From a checkpoint of a small image VAE.
Model: 32-pixel images, decoder activation silu.
Training: soap at rate 0.0036, 5300 steps, batches of 64.
Rows from block 5 of the encoder of a small image VAE, named by matrix and row number. Rows with one number within an expert belong to one neuron, the router's apart. Each number is 500 + 40 x the weight over its row's rms, rounded and kept within 0 to 999. All counts start at 0. Numbers have three digits each.
Before each expert's rows are labels from the 100 images, of 14976, where the router gives the expert most weight on average: "strongest on" is what is common among them. Only what is clearly more common there than usual is listed. The data: pixel-art sprites of 400 made-up characters on tiled backdrops.
# router: router (encoder.blocks.5.mlp.router.weight, 16x96, trained with AdamW), inputs 0-95
# gate: expert gate (encoder.blocks.5.mlp.gate, 16x96x96), inputs 0-95
# up: expert up (encoder.blocks.5.mlp.up, 16x96x96), inputs 0-95
# down: expert down (encoder.blocks.5.mlp.down, 16x96x96, transposed), outputs 0-95

# expert 7
strongest on: teal
router.7:539482489498489564452490533490496462500503544417557501548554482557448433473424517550522479490445517513541487511442501578575437446480533524531585526496479391559487488528498483497467469523520546489513487497464488493467546484496501528481494545458566501442559534548457457516590461491485439474
gate.1:476478568477564495499456415487491463466459449532451483541531496514508507411491521536554541560497498522461426456417537548567493566508520501514466538489462499514503472472566518494499476518506485507608532507473533467545424548527474465485446533506488557483486464403516469496497528536533422554
up.1:509510477479535473497445454471471438472553505565482501494529525536505468450472519478479569514453511501516474482401530512547474533516477486592515556474518503525535513466543514555422465550524499440537503489438533491549461626506484448512448454475498565544536456406503455544495469545534483545
down.1:474450473433525421507602494544460459472564462556523491503511528507509486507470428466534563449487480533498492494531531480455510446474551445478488456448459555481503476511519518495544481508502463470507435498562442494449545469493552551444563499535539452511558441533600557561481523520492561507

# expert 0
strongest on: red; large
router.0:569526555522419570453471575529468516456551456397490511458493542519521494542538489414494477533489518526482461543486550479561522473528467569538538493487509456480453493499469458414532591574485472537508435478501505496512519525436458524460494479499494438489495535533537521459534527418530505512
gate.1:494459506516538510491541532453529485454544445545566507484473454466554429522485444437549505463458492413477542479504479481532512501406503554479474546501520563474423598570520443424465508525459497550470523532536477500526488501495462442496497587483534520532540522522481582480557533472519500474
up.1:468530432475439561487568534532491522499472494506458454450559563459477552570518512584461487532469504525562482557472468495518516559508500467514549528534545388434557504485473453478484477538533527515489450477454526500473520572430533489484475478560482444505464423468493460556518469525452542505
down.1:490461561526520508466417499523538514480467448480499527429502517497474511449500439452549511514463551386463518382590485556503513484465489492574458543476461512536425477455531537550536524561501435515509485523554539440484502463573502442557522525472494516523503501520497548473532501534498549507

# expert 9
strongest on: large; yellow; white
router.9:471563486489484453582428538513509489490568513467571481459508485474429514452499476444498484501443473505463484465584536465507550530497460551412455542511493553478519520568475512491404541470521416508477501488532485541529422492507533483523535568498561559467536480571473455529449482521468516526
gate.1:512559491456533423401561465490537528463498526461527544583424464501552466538527448465507576533521558488497555508453477483537428464472477423468502554567561479504469525523530521483564533473466522538512456463512494484502517411525486511445538461455467489518481520461483498546474483472581518522
up.1:577404494456488520508466496491500496541492396497444445456488558461498574542444517421510479502533551549471485479561472495426541508528562528505509460486507495496484470488428492519499512469533511466404550490496497515481524605479458603522528568516524537467506476527472542532479508504450497522
down.1:512474494467553458500484470495584523513498630556536524516461470495505472525514459521515507475424500413545487507511549494522439460483491540540458507460483524530439446473547525575548495517537476479476503487500506434531472434587437506442402486475441481526490484523547489504494533485483591538

# expert 13
strongest on: blue
router.13:484567478543504414491476484461523481473446568464504525432550509541472458475494554546561495527453473523464481475453448542425512457515477396437524524490492516503513502519461513515448451472527518534537521524463559560537551479600460425479546483542501550493561461521448515542465535527542477534
gate.1:546497474486523500611534443600436449471473494489451464475513493478465495548574484467489483495551522487518472566528481519540558478490496458527551506499495503441484573526558415456549516511470519457464522553580500430448486457449532470483438478479505475497498509521467517492522462571584463536
up.1:574425458476579507551501467553449459485421469498485498513540449479491480506545480490520483453583490493437495538556493557480535490518477541500543473507475533477463483495483442412552517521520454542474547571549493482466517444521441483474491550445618522527526486506437520471544454550532470521
down.1:491566502458484535490495547521480469406488524469521471506479506436472554454551580492501532586514450557437523523452440569525543400482523521510417422532511499489446530549513536482519544506501486507480495511488510502541502505493515516514401523507415485513508543550542516503483492446437478579

# expert 6
strongest on: purple
router.6:599479530555420466473566456547469473428503515483545447519545519478519507486410468532518508497505528457556513454482489551555448483462546474522552525508490456480530454465432481534535467462465506458505518482482479456560518414520547579538408538532518481553558477536459515465443502496510509498
gate.1:479482433498513504501512478543519459484411442520494431564514441462502570478512483420501501509482522503419544547445579489593509519471498521497537596501468481568511510530521481512477542492539504508495551535406493480537431488476411489444533523466458518560489526513482544486536533521456526447
up.1:463463471471475526509511497520494448485440440495482428523509437460500556453522495423474491502491510540414564553455567495587499525505503549483525601478467451538518490522494483485474522504517507537521561491411493464561476475493402488481503540484443512592498546536521554495556554517462534468
down.1:565494513430554562507484502522451533518474490481458547459501541527512463516501491516463497522511473443491469374482487477490546485466502469535533550513470481455454462517451483573481422511513516638530482505550504462466509468518511494565524484432492462541497472408483465422500493540526468577

# expert 1
strongest on: purple
router.1:473531488537461464533520536511517524471461542491580486460430496528454463491523468495495424548481521461535568454499512491491464556479562559476512512429503509516574507497509466475462439467426510443493487485460529468502503509579542538529442521408557571515531548468579590501474483483540495566
gate.1:517515497478458449540464491437463530463480486506544470509493460520516501562443483466505534528491538546474477494462563535545506462515489555455471636490544531535501500498452548467523487522488455522521463450493409523501515540492549487408500540484521433578485473473528606494538416519573481518
up.1:529512503494453465536467508438465520454476477497533465519499432509485505549444477461496535526489527541468481491455541535522512469505496553451467628472538509520496485494446544438511481530472446527549477423479400529493511549484537488430491545482531430554493466454522608501522427533570466523
down.1:532492510546489524470521534592503498490520530502437522542529474511505497477531514477480546491543490472616440518544491455539436499471507469498586509567482483503499499550475439478476479538461566518464553583505510497532511447404504517580531449523477582463532543496432446472528580501461524500

# expert 5
strongest on: teal; grey
router.5:470572428456523500465478462498551570482467544530501460523554497454489456476479579521472533529454480503469444486515423582544523449529458470505537538489441535532479516513539447582504438512440563486486507515502597478481553534484435417499561562479558521509454517503500528503488485483534493456
gate.1:381572490481497532513538526484513550493434509457513506524533426458547460517562483533555528547530545532429477481518485527469518444504540504585446467572502540470500528507489457411483466444496491518503523492511505507461517472499512499481547502504551514515579497540511523459446496537578387453
up.1:394577495452484505495548527475512557509431507446507470524530423438543458530570474538525534546525559526433478471524472503487519447520509508564448462563503534481511507476491453410479450478510526523529510483505513513461513503493515491486513493501579535494584468540497503466465512531580396437
down.1:526455443566506483457486505514458563586523490566471492472536569485447484503476499495467497491489472428485479521484539490548441591550446529553472510461547472464493549501468522542444574564503516476433497468477524471466528551526486506505510530460540524533412441446537497498497560430445543563

# expert 4
strongest on: orange
router.4:444443490505472564523433550470541508510502494504477573544514445477515497532573477510511537504515494435429439548436468488496511548562467559485457489568458491442498538469511491512512509509448435532497590526532535483560477565468521511434504529542434481430495446441526497555446492495525567525
gate.1:466544476567480463536553453426426541441519557485537503501498529472478558553466456453488510533460533507481507464515492466492479501489493390491569512547519456550536552517580468472407532462507515528463455515481493510480538434491459439559478510424435538566508483493547530508487544487563502488
up.1:546489549536509510491624521508465475514518480526515474551505576498575479528505484519479393485511473461491494456495444503545588437527537474606485462594456527439518490489532545463496513523486517467458562526454571486524599550510488472488470488489453480498451532526504497480503550484521500480
down.1:511449512560476415492525541545491557501562464499502533551529502500593532581519455465497483473544523509470510604468532535470512419509479443512521462549512491438519461531464466517472526529512530483465540472472521497496500480452565537530481566577486547497527505411499483561463547447517519413

# expert 11
strongest on: red
router.11:511464521490502467587512465519490454436500494462529509451548473435529471517463449559476490454549462516501525439515535441492442477482558515534501565443533418513530498507566509443475473419495577513550537546520480499540485499493552556493554432418472528524549469467539554473535501474541425509
gate.1:454568479460449520507509471526488505504470477492483489495547441478570503530564527508480436555503498493475537497558557495470508479529497453433585515556478419520573474504504496554456533505508524574533496506534408456462593496522424506533510564473457413518442469476441516465519509503552464527
up.1:554445529577454480473548567498515496436512494543531482509477546540473505430448476489505552438492535514546467453476510494495513514459536592547450529457548569518384499483478489475492471470493505440542520478410529494559432495498542512519513501496533548488551485537518524501521476491413574442
down.1:504480484478580529452453511437466466462488508506507447480477505501533491490480446492493479505481469557522464471523452559570568460499563515512459477551529492477382515475493524462477484457434523443510522475531550504468561573493514549444504452556548598473595548541534553548514493486453488484

# expert 2
strongest on: blue
router.2:573456526540533578459503489486435464494520539456464488488522575547496498542465567525520516497487508485489490446462420532472487470517504493559523461528518458538472449466527546548564447448563552508463486527547548488440608508532560528450531416484476448471505520506516473447463491442464495445
gate.1:464469450472492490547509528544559499496440434471446517453527501562414554483514544488483506505515536524512438517523493529520493459498473508519471472511495396506479484496557494474529501605479483480492461536491548463574467454569502459480438462437452554551512553552490523489551485504418596539
up.1:523470529466487519461485528565470503583576502511565468515488461454503500487404427518531454490452500523512524534483462531486536494525468506468474577427510516541499459521438472461541488438561495557517566510556444516391486516504507497512472581514518473494550506437517523556462466503517408470
down.1:485544497477512524491482559357453401467496516447453556504433474515503575471500445489474526455492470531545537498445438476528484555567522462510515445572520511423498480544494509514571482505471505478444463522480536476529574500503519451458497495532447475553543513519530543468524509480438526535

# expert 14
strongest on: green
router.14:548455509534463458487530571536485528546446545562432476556447560525483498432507520495512466478436455480501494518507492486583460446581453482578460499542527534446554488449460436529540522521466479531422483469539515534420530466544554490547482534552539471515531468509455466494518533477559525500
gate.1:518532554470452473513525457549465502488465512453521472445492451456580454562513467511551497546569490579502506556525517487480501487565463492520479521499493411458537415537476572424492489476518499606476548565511519493520475511475481529429435537473445482552430481534463563525515507520515484514
up.1:539502531480481466445534512533490535514447543430467533496502489459553521577513508495513479538538462539452529550493510510507514485523473429543480513455491422412562438540559603430521451487517435546490527531436546468500509533506448514527450515487436519539426505525500539500442510534511409486
down.1:489568486528568458529484482540516537465467514547503513544518435412427526476510521497480507508542523495463561499483429557493516513525481427543500478447535412474558393456469456495487491471497538571486493521458558520427516477510499443548501488512463563488555554589474463477469527494520490555

# expert 8
strongest on: large; white; yellow
router.8:524536548463527495442485502512430447515507496458456564475566540515511554506536525500523587436509502487477453561497409481538548450553409470533515469507551469435487520457577497509525526477530518515578539503571464529531479477457545424502500508569479451482552523550474456492480488535456473464
gate.2:493435477501492498567452517511586465480513552484476581457439495493481531491496471405538537525558513527562489499551392570473436500494518440478471513466505459469516467469493500563516519526479462531513505450514494506423484423444582491586520554558466517475476531492440484481537524491510532505
up.2:543570516531509520430552467476439542517514463529527451541536518478517456525529511583460461473437464494440525472485576408551557511480511511513515503502469527534483515511497513439494514485545557455446494545507526485576512593584408504427484467464506436504528461475569485519478475518516466501
down.2:536485518474506499528525535521590473536509462487467497504473543540521534423466530501541459513501584416568424575496524528512556527466538496518534477479512478474497507524433511530538543478545531498490532427464407536456439526422525485464532562506511559446492531543436504530528470461485584467